{"model": "multi-label image tagger", "dataset": "flat shapes of many kinds, plain or patterned, on busy backdrops", "train_examples": 195000, "image_size": 32, "crop_scale_min": 1, "horizontal_flip": false, "translate": 0.06, "arch": "poolformer", "norm": "rmsnorm", "norm_position": "pre", "activation": "gelu", "mlp_ratio": 2, "parallel_block": false, "inner_norm": false, "drop_path": 0.15, "patch_size": [2, 2], "depths": [2, 4, 4], "widths": [96, 192, 384], "num_labels": 35, "init": "lecun_normal", "residual_init": "scaled_by_depth", "optimizer": "adamw", "lr": 0.0014, "beta1": 0.9, "beta2": 0.99, "eps": 1e-08, "grad_clip": 5.0, "steps": 4200, "batch_size": 64, "epochs": 1.4, "lr_schedule": "wsd", "decay_fraction": 0.2, "final_lr_fraction": 0, "warmup_steps": 120, "weight_decay": 0.4}
Rows from block 4 of a small multi-label image tagger, named by matrix and row number. Rows with one number belong to one neuron. Each number is 128 + 24 x the weight over its row's rms, rounded and kept within 0 to 255. All counts start at 0. Numbers have three digits each.
After each neuron's rows are labels from the 100 images, of 14976, where the neuron reaches its highest value: "patch colour" is the nearest of a few named colours to the mean colour under the peak. Only what is clearly more common there than usual is listed. The data: flat shapes of many kinds, plain or patterned, on busy backdrops.
# fc1: MLP up (model.blocks.4.mlp.fc1.weight, 384x192), inputs 96-191
# fc2: MLP down (model.blocks.4.mlp.fc2.weight, 192x384, transposed), outputs 96-191

fc1.198:099123127126172126127134160128148155143121130151109118124112123146099103139148116145166133121137114120124136124125121131113151118164191141154136090103141121161135146092112094120115106113139128130150123166049102128170172141141135131094151115098099166058139132158126127167157126107117148136
fc2.198:107126082077170188126169142113154118153146124146163107106119123144125090152145098140145120134139137107141128151170145099141159150150160116115077133133139158164145104137128133104123107125126148142159159100104130119151124166128113097123151161112133131108128130145113109090166164148115113145
patch colour: purple

fc1.374:120143143140125111122120123094163118122122141128169127145126149158126104136188141123146137114160090169131141178142146062127134154099183107156168131042129166165125120088137126100140126141111127138142154094070116126126183142165118130111122142096136138087135140142113131113182130089127155106
fc2.374:084137094115126154134179179127162098141125133131146139132151149144144102148158119129141126105149128148138134135165128072144144151119149106116114117115170152140179104114122132066134140132114094165144154110091139077115160146129119099113120139105151141134138147133114131122135171117135143134
patch colour: blue

fc1.308:121115127112159137102113129117154133130102116133139114139133143155136111153163118148163115142137128109131123118136125123116175106135173118154122139100140106149076117122123125111117097104133142118153105157084093173172146147119114120139142128135142161074109118171089117129141100117116169139
fc2.308:110154114076154160129165132112153093164143114152157115111139113116126098142130122113133102138121127115116136144188141098149159151133158129110055136116143159150139107137115125119148108125124142146160158099109144125141122144124123115137149167124156143113125129152088130097141195146119107133
patch colour: purple

fc1.242:120138200086104119125082124135178106174149129119143158108101138146147125145118166136110151104123155210115143178141128117126129098108133138168089130117146116126132148103119095143133119129157173096121114133142166136122148070147161155116130104142151123133138130156096131150123148143089107099
fc2.242:125140172099123137169123116115125118182135139132138131109133112116161092152143138132080131128110167153130128159174115111147139115114136166132054139121148133177147150137110113139119097110145144116168134124123119114116098102136136120126145148135159151116111135136082134128115198179100099097
patch colour: brown

fc1.76:144132115132154147115125076091160134109182168118206111127125156101162103135161125110162110137127130124146178117115143112155164118138124084135117161138103161148104118138158159106105115110113123147147127090137099147167130129127132090139137149138153093097089166119147101086127089116129142120
fc2.76:092144139105135146131176120110171104148135144127146113136156141096096083133158135109153104134116116118140134125173144080170146161123146108084107142112126151157120090150145119109148094119106123165153164082114140126155123135131125100158130172113165130120110113134122149123122175126126117154
patch colour: cyan; green

fc1.171:063149139104150124130126122108188088134153138138208074113121138116119060116142136114132141165139122139127124140174143124127102133113194115124146129117105138170116142120134125146182141137132162102190132124115167125129117134120149096141099117111118118130140110151134126087142099133151109158
fc2.171:071145118083123147096170125131168084124123118194117119106153135125115092129112129141135121147108110092130129109176136096128145143133142135119096126126152120118139140119125128145138129140114130118139127183117140126115104169065136114112134127121129139172135097141099135128127171126166127136
patch colour: red

fc1.353:088173147109123104101122177125174122121121125130147081115119167117111080087144140135125157177123142129141129147137141098174116130143144094143158134114113130169124154125121122135145137156115138108173137130110202134124129143119137098141130117091133102131143093133156115139130098110164130129
fc2.353:065132162087110156102174149118186096150121119149139104128134152119114081141143134149148126141121124096128106150179120071158142142117133121114101132124133132142134112122138125121126107110114144134160137138120161118136130143107133100137132137138154120160116110143135159146125174110146121144
patch colour: brown

fc1.281:108155134107175086078087161133135136137168151099147126112108150145111099115178163150137141132141087150127118125139134074164156155132152113113144112121117152180099125113171115107163132120094143120174141129098128115145146136141149118128150142132134108106092150136129126141148135109126122125
fc2.281:055124121102132112134116145136186127159133142120110146098108128122122037145178144166114126120121149122104115130156101078137121126135127146128107116156128151183134114141132103109134112124131152117200117154127144120145163120130130124100125130123159135150115126115128138166128166136103117139
patch colour: yellow

fc1.120:077124115147161138134117119099144139124149113102184111147112138137133089099121109083135099111145128141078145131150132117145134138127121130126129158141096185176080125140126138128163131119125153165198155112130147166142199152117101137173121159155129089086124102131137115127123097118139100119
fc2.120:070135085128141147136143099116186148112123111107138088163137167122120082119168127090143100097132123109133142101160138080139141138112135110112131137179126143148132115136116142098104138134125122188163144120145108143134130160095102109147148143139155116107137115109130139120124133122137134106
patch colour: orange

fc1.249:114129134146142129126131105122133118095119144141163148078137121121169106134135129107124160087132100145144174124098125108121119117086158130164130162108125145152132178081107157123116123116130121105147073104125111126135149133135138135084113097085134126070118155152136083119149090128115155098
fc2.249:157125104126165174149133094104083122119131114174117147084132072115121087123085104110134126107109142150147156136111119178106132130174134128113114136129110156193122133142113158152134097128137132131178129110138122135130093152114136173131141140105119146083130107129122108080147120175130127148
patch colour: brown

fc1.2:083158132127104109136090112115184106124134129130144161108117140166168076132137139070120119091124130180095182127122141109133108121127116147188116121141120108143125167090109163155114128163150122113147130168157143123129164153098107181112147133116148114122132136116101092182112170130154123093
fc2.2:138148147123136115120118097113104141139140157139139099135128149121136041111186123113102108145123111126138140127125113116145153123140132134126107139143114160255108144138150131134126139095101136130244131142123089146131087137111119116134145152142138120104118125153135133096105132132132114097
patch colour: brown

fc1.319:118150160152139117141121124087177107123123152137187131151133138143128102119161135110137134121161083172122150165143134083137097154104196097147174120059113157154141142096137127098153110139109125154140140123067123114143193120163117110123124148111131132106134153141122116108165115110120139108
fc2.319:079124066103132146114179180139156098136116127139129143130144137168143097156153098139138122107148128142141133133152140083125164150144150115115099120122182145145179112110109143080124156145103096149153150124087121096112155168115119106103131127097141152132137125135094116115143166113144145133
patch colour: blue

fc1.144:116168140096130095120134155112132146130141166116126102107108161127151114119153120137131137174126146145123115148102129098160126096162133066153147129108111151156131155117139125128124119138132132139150155144122155109134147125148147112127162141111134062076134130144175102145136099111155100097
fc2.144:105137158086135143122158139104167114171130132132146102128130133106110087136149119129145107134117143134122113163180125105170161150133131116097075149114135148150128102151135109124108091104116141152159159089123131132148108125135152098157151163120192121113117112125117162130140188114116109136
patch colour: green

fc1.24:119142178144097143138148164102145175164106130122117102158115168138133115100138119173116134132126137116120104208127154104213087134117102079146139139133079111134147151071126153135107107147130115128129159075138167112118110111138127116159149151115136117116133089106174097207123136105173127112
fc2.24:123133190138078121118158174119135151166070114120130125149123115122134079125133114157121118099106147106138114207141136122173104132136071131148107169149091124169162136086115171136119102132105101131164143086149143110133101095138140143164147140095159140109117081090112115143118142138156140125
patch colour: green

fc1.191:110180131117118127148158133140164068113121128146157116080152127103121104128124134128132140165104114097129177114143157137121102133141164134136139080124125114142136147095127132141174124150124102100139126157109136104127111170092113126106086113104112154142135111144126117107125131141198156148
fc2.191:108146113115109150120177113151126084084126114173122129108163132122123120134118127137134116156106107074146157088148128104119135137121138137131126109137141116136145140123132156138146138148117114119136127193120128114096099178066116112097129117120109138197141122129126125118116132140173143147
patch colour: brown

fc1.203:114156170133113129119130158077146150171126180102145091139096170114130098093151151156153133132133132133107106158143144093153116125115118097157150117100079144170133143095145142118131125125149124142160151073105149106159135100173126086159155150128128096116120129133174113166138109115136094136
fc2.203:100117208123100110127124153105174141176114132112133109178112158128119061124151150146127129123139127124094081198144115111194107128109094122129119130127096122172124124110134100131134099119120147136164127083150168145160139088146129111186129129149128104118124099112153174173118147107127114118
patch colour: green

fc1.7:126105101190123124137117121136147116106123121139124100148128146130173104157153110130132176174154120128156110132104158126118117110117188083140177135096161116137144160146121130103101151128127116123141099170086082121124101151152110066088126107103136144109175153113145094106163103099101146131
fc2.7:177131116073175165110151105104097126124154141139171113097114087112127127134104121116130119144121133128114130133145132152116165152124153123142062142111121187166144122147121125141138106094145149119159144099126124142135114131151126119116192151109148122106123138149116109078168165168091104131
patch colour: pink

fc1.127:135158135138148123132126127078158128127133148134173124136129149144125106124183140135149133127171096165140145165136155102128143165090174102148158115044121171166144129084141120099137134136131137134149143099071120118138177135165118113118137149101135122081137155161133123118196136089122147096
fc2.127:089130102104131157130162169123163107152130140127148137126136144138138083140160123121139125104149126158134133140178131080151151154116148109112107123115156157154168099122125126077138133114114108164157153103098145091124165139137126098121132145112158131124128150134111132124135175117122126130
patch colour: blue

fc1.43:141135127145141144152138106053145155116119126149165148138133126153143101119152124120144131104168101149141150156129171095123149159089164117110134134101131168166132138106122141105099119133115115155126175072088099127128198156158105123111135173115118131087151160134099110116176113100118139095
fc2.43:113130083088156186139177146106131103146146145129153137098131107121137114140141108119151120099147120147138153137168127106135165161142155111108091128122143172144164100139130141082133111104117115161149160103093122085140140153131117103109140159098154140112115148132100107094150171142108113148
patch colour: blue

fc1.136:134130110145131119132095107110197132113162132133196099140146181104181115152168121157146151171119138115151188126107147090160148101127140057146139146111134130141103123134153149094112104121123135144116116137113099155142115133124128061123120126131149136103143139122142114082117085120145150126
fc2.136:119149136105146153115171109102137113131137144139152105118156112084102107146146110102162111152108105120149145113155152115154171158139159100096100142092127158145111091155148135116113079109106122159145165086107088147161110128145135103152150172099175132116115123148106124098129164125113135161
patch colour: cyan; green

fc1.35:141139085141115142159154147137157125114110134148130166156158122175149125134143115151128150091158131166155180141125161112128109135137148109107148111116156120133152134104117143095118151159103092150120160103094118078111205178120135133111098146115120149133144157125104122119134127119154145129
fc2.35:128113087142099147128182165152116106118100112139128166144170106149151119163118095132136131096128125143165146121129124119120138140123133120133109141114195130134194116125098163077118165135131049152130129116099119087102120138119124116113127113097124156143147135123106114099115137128142162145
patch colour: blue

fc1.265:130137135153139135142131113072147134126117132153171131131138122144121104122171129134153137112168094162130143165129159095125151149100179118111147137062121175157149118100133132118134116137117130127134159077072114119139181139175120120103119159112136134084148153134112119111199127089117138113
fc2.265:117130095094145180137181163111138103153137151137158138102133115122142109143145109125148128104142126151136143147165128099147161157138152108115090115116148174141173104128129134079134115098118106160144158099090129079136147142138124099113138153096154143119121156134105114108145179131109119143
patch colour: blue

fc1.45:108157140117196139115123117115135135124161154110146110124121143137100094087169139109158118133151093142126133120146144099149155175127160113113136092117105156177106112090154103112133101105091127152167166119094118117159146135151148136134163164117132100120092146140128123126159127109130120120
fc2.45:082117140122150118126118122116151121158149153143096134089108078101105031138168125150132135132134161165127108166106104121129119142173141119110118121119134160192129117132138102139137093126113147110197123128116148114149159128148149117120120137099135143126119129123136115141157159129103107135
patch colour: yellow; orange

fc1.237:098159129104134115133117156097147165138133155110112066133115194131145104108151121147107128168111136142110121148107120086181135111154120068139154109133107137152121130123150131100103112114140142154161145153119149104137133137129145115155163139130132088067129116131177109161125103132166109108
fc2.237:100140170104128145106175167102148127155107124135136104123118121109113071133153103135140110124119149123145111194145154118166146156159118110122103138124108151167154113119137151127105080114113125141174167083119116114143109133141142111149162154086174126098137091114127111103149167131141124143
patch colour: green

fc1.347:098128147167099098103068147117154098120124111115123117170110147134098121126142139130129131141153088167112091136142110120125093101101147115105206159086119103126064112116121118130146158152121154113129097113133141161141126105116116140139084110139121119112108101158156158156117078071140144137
fc2.347:199120143160140128114122130100076124132132129151126148111138083115096112123090110121145133127129125142147134134096118182130141139143146114088148147086118167160102113157135115139125114123114120132133125101116132145149110123140135154151106130122100145095148107146118147082145093085132151159
patch colour: grey

fc1.122:119142145134111078101079167133150138145109113077121127188105158151097126108141161129113113142141079142080106109148104093127141141087140133133146147097126125128067140117123099127127177158117166119136131150102136180150153145105112129139130117125153119116114105134120164134140151105159168094
fc2.122:198117136179136125145115117102081133128131148158122160098129088117107121112084117133139143110117143138150142143091121186138109123149125121092167134119101154164110122144140137139132103125117120131130124115133133131145108117135139159147097131112097128102149101122136134092130082122135141162
patch colour: grey

fc1.118:128149137152126124134129134086160121125120144131168126132136148150134101130188134116137136128157089167126146182144147062119125158101184101164181134046126161157125128093129131109142137136107123137146150096073109128128188139166106115112121144109129137082144151145110127134180131092128147095
fc2.118:081134097118124149133177181130168099139125131130146137132150152144148098148160121127139128108147126148141133133164130071142142147118148107118116116113169146140181107111119134065131144131115095164144153114091141078114160145129121100113121138107148139134135149134115132122134169116138146132
patch colour: blue

fc1.192:097148136111169127151133130101183097155166141131213074107118122106117066125129142106135146156141132143136129177171126125131104126117191113104139114111107151164120136130129126124169115132124155110169122116107161138133120126128136089130095130130133121132151126176137119092166091135142109165
fc2.192:077143123079134153096166110128159086119136120212118119099141113115116094129101128141136132150113111104143121115172136110121147145133151132114090128121154126119141145131135130162136118139114143109137131185116135123111097167074136112101139132117133133170140100142095128115140176129154113138
patch colour: red

fc1.67:092141140095168138148132127103171091135172153133207078104116126103103080123130129108119151165140129142137133162172142139140100124120189109097143126127097146160118134133141113124180108132121157115171146106102166125132107135125126108130096144118121118114141129166127104089159096131132098147
fc2.67:081142127078135156096170111129157086124140122212116120100139112111112092137104129145136135149111111111147122119174137110121148147131147129112085131119157123118142141130134131163133119134111144110135131183118134120113094162080143110102139132117139133172140103141093131118137181131145112136
patch colour: red

fc1.138:110157134104202105085097139119141137128168161126148118115105152135117102090167139148152122137146083130115115127141129096175148153129148111120139111110103163174120111104172124116152123120095148123174136132084138123155164138145131120119157162133119102095100149143144124138139136114131109120
fc2.138:060128134108134112131109141126187119166131142143101143098103116118122014139173145158110129117120156142099109141139103098132118128146124149130106103142121148192129127131127089129130111125137151114210117149125140122144162121133135138101125134121148143144130124117125133163134170140102114130
patch colour: yellow

fc1.146:125143185087122115120083112133177099173145126113150157115101134140149130144122172141106159105113157208129149175137136123123114102117126148159085130114145106119132156108118090149138122124163161101121112139144162126124154067135162155121131105145149127129136135158093143151114150139086094104
fc2.146:121139171100123137166125120118126115182131135134136128113134118119161084154148137131081129132114165150130125156179117110145143116116137166133055140120150129186148150138109114137120103113140140116175134123121117117112095105136135119126148146131161154117112133136083137124118196176100103095
patch colour: brown

fc1.189:107120134113161135114117147126120138155120123115122131097105124159099111134166115135176109135129122131099128134142099116133166119171156139126141081123110146164104112122152073109129063089138149136159153164088113143187175111154098127116118130142097155102157123130144113154156101112114154160
fc2.189:102134098113146170161173108117148109124136120183120104120131113105125085144136106120132140111113146116158139130162131109126134154147147112110068136139151157161183127144121142114102117133114123155156163103130124089126119164118122103110138148077158142121139120098106126113153208153129121133
patch colour: purple

fc1.44:085138152120188136137128137081196103147150139123179100113118144105105072111156144130144132148147114150118115172157125126142115131113179104133148123098083151171117115109150095112154096109137155123174136108105147137151123112128114112141115145116132119108128128170146118116166113127117103154
fc2.44:099135102094137130086169121137146107117123123211105118112147099113098094135102102139143128149106120109155120112143156127118163146175138125105083134123164122116141124143136125157126121138095118114131137171120114137116094158095156110108159121092146143162140096121090128104140182122147124144
patch colour: red

fc1.88:069118099118153139111143133108164119132125145108134112131121152140110070118162106152169100135152105101113130123165134069154155144143134122113130141148100165201116074153133142085149129106099133142197147118109126146172157130116109075155125136130139125117109125126143114161130124115138128147
fc2.88:162128162128117137133116107138133117129124095185107127126136083099140118138074136116091177124122162155155107117122144177093108122118123138129094131105162111101174187136106122200102136138163130105106109142147112120090091110138154153116136105119122152143177117115089141105129152165109123105
patch colour: orange

fc1.335:134141137153140116128128123083164118135109140141166128136125142153128093134175146121141132134169097168119146178152155061130128152096187101157159131051133158159135135090140130098144128143119124145142152102072116124133188134171104118127115152116133130097136154146118128121172137101130148109
fc2.335:084135094113126155132178179127163099135125134132147138129149146145151102148159117128140131109151126149145134134163133075141146150126151106119117117114170151142184110111120138063130142133113093163146154113088136071114159148130120098108122140103146139131136151133117124116138164119137143133
patch colour: blue

fc1.283:104109117145133135121105105130133139097160123141108044160115123079141118114133140067119148167147125165137085100127128147102123171108122076143148130121143102130160155135134118151106155118110126125126119130140106102107099134157124082094151120123119109150131158115206134119157150115082091096
fc2.283:096127112096147136106128111148159163074133115127113092180109142093118094114153138113103108156132135121125097087147156112072142138126128118138105126118145104153150121156143118156090158133134147100159154153153082140095127140152114114077168150130150105163133127110128136118155139145103118101
patch colour: pink

fc1.228:081136141135161096102067145141133154122164145121123148112105154159111080116179138157117124112128130158127126125125113053182128152142123124104154122130116163181112123122157126117162130116112140109176123135112145119138197137144134145102142133122113100110122145143169143179127111124133131120
fc2.228:070116111106128134139129146145176109148134131111120154089125124119116069144153142180122114129110145102119128108164100081137123125131122155121107114173130156155126096157137105097145110125130143121173119171129149111141148121120122127090101132133148135174110126112118152153120161154103117163
patch colour: yellow; orange

fc1.195:117117125126175158139112101090148119111191134121159092141099117090135096120119137087132160122180116183140117129151154144106126133084132108106113139121132130147138116146135112143121125094156164130147142064140114110136125123160122095120133144158134088121134171113150119093169110133063083110
fc2.195:097160126077128157142175121129163086132122129158145120102152130109115090136127129137135107142105146097128148125196153093142124137145140132113103089133115141155146112130141126128168109128132126130154167142120171113121114157096128105119123138129131133152128109128111131122130160164155128148
patch colour: pink

fc1.255:045150144110121105110110153126197098144150113135131132095144140123104079106138177151114155153125111143131143132164139104139105121132140135119152110121112121146111154098136102143207149161123168095172106147131194109132153149102150136101081106096101132138129109136126142162121123147162116143
fc2.255:059115096106128146113168122147182115106124117140124105144142153117121094125143123135145095133103122079115132086179114082135152152134121130120091143156144132130146097164130134113127140119109121151149137166136149132118128154087113105122139132133154118179126112111125161137115162118145132143
patch colour: brown

fc1.263:125141132147134109123118121084155122127109140135174129136132141156135101123175143122148131125155085163120142164145149068128138161092181107150152131034127158164126126099126128092147127142119132138144159091068109118123183136164111113118132147103140138084134143153109127118176129102117145107
fc2.263:084133095114128160130181176122161103140127134135150136125144147140143098147159114127142128107151123148144131136169133076142148150121152104114116119116166152144182106114122138066131136127111098162148152110092139075122159147131121097111126142102150137132136151133117123115141170118132139134
patch colour: blue

fc1.41:092125102101178128101130146145130160103108117139101121134119129195130110133146105162139106135132131110147083125124146127104167100136154159138127146145151101144100119099112137132123159110143157114160111132105099160140168165117161130133130109137122157097118107165127111208147084099114164121
fc2.41:127106075081163157099150148138147130145122116128150119124118114187124063158141105161137123152138126080123106146148136110114162132129146143141078139132145132199128100132114131125134130120128152107184128114111134157148131154139127109128156132126136136115118141161111123093158135139098124140
patch colour: purple

fc1.36:098112144124139096116053102140122141108172124128114105129090109102135108129145186114098172153149126177138093108116110149096100141108115118159132135122154119147143170137150099152113151131127159103146098152153112102107132095167138119094162096128145101137137171112154158149140172132079071101
fc2.36:121135128077137138122147124133167129124128128124142134152139133117114071134136134141116075136123131115100111108190145079129151147126127136113068129132137133180134091152138103124152137115128142124168158135127148148115130135141133119105151168146155123171095109125094163120138180155116120118
patch colour: grey; pink

fc1.224:096138145126129133146128157097156185135130136131107076161108189141142092101146129177099129150130139130125102150102136095221111141135120062131150121141103131154130143092118131117097111147136135151153163108130136127139093146118116131158159158125116114109137105131193112201125121122167132090
fc2.224:130132182126113139102165169109131137155091115134138122126121102112118060128145099136128120108109165123157120203130145134164132149161098114126103152134103148189159126110122168139114090121101111135186154082133121108131119118144149138151163140085160133092131096106118105095141148139146133133
patch colour: green

fc1.121:089142176154112124147144144081161140157110170115139080137112181116131078086147158164128134120107137136120105179141141090163097128088124110151154108127076148182146146100147126107132101126152127133171141075113160105144133101150109090151144146134117118121136118127174111164139110121138108136
fc2.121:103117202133073118144137154116161149177090120115125121178119158136125117129145135159123110103126143106104095200147111096198085117120080130130120125149097114133145126097120118119135099124133127140127135091149160134152143088138110118183122140152099122119128091095134162181109139119140123123
patch colour: green

fc1.54:134123146159117134099135106140164130112124144118161131155163160078115117137149132135166121184106120108150172098120124115183173127114127072124143123097131117130094094151170112105111095097114097157121098123133100157138112091148164113169128121135132137149118140148147149104096096098119173172
fc2.54:117131140148106122116169132149159131108109125114144126163185172075124113141157115113147112158091105090151139062153129093164166119121114115129110137104139122149116097160136141106104107108099083163136125105144115142134111074153153123176145135124171131159108140140128158125075129112115161150
patch colour: green

fc1.114:105158133098128107124129164111131163147133153120110083123106192132134109109162118143123148186134140133122108133112127083165130106160123065143142104114107135162118151108140117106115123131137135157155149149122147112147143124135149109146176127111120091061142117141179107153143111120154108107
fc2.114:102137163100140148106170160095144123162120129128145104118120122103104087136153103129149109132126139129141110188152144120163152161152128105112100142115114156159141098133143140122107079100108133142162164078113116118153110129146146104151159159095179125102120108128131119100154172122129117148
patch colour: green

fc1.320:135138080147123144158164142132147133114120136155136170161156119167149123130137111142126149102159135165156167141130160108126104136144154117095155120116151120133160125103119137097118154161105091160116156114099129080104213171115132137115091138108114144131144148135107124132129127114146153110
fc2.320:125109078135098145124185168155116105119101112139127164139166107157148119164115093133132132102127120136163145118129124124119142140127134122138106139113191128134191116127099169077124164132128048143136126120099123087100120146116127113111127107096124154151141136127108108103120138130142159144
patch colour: blue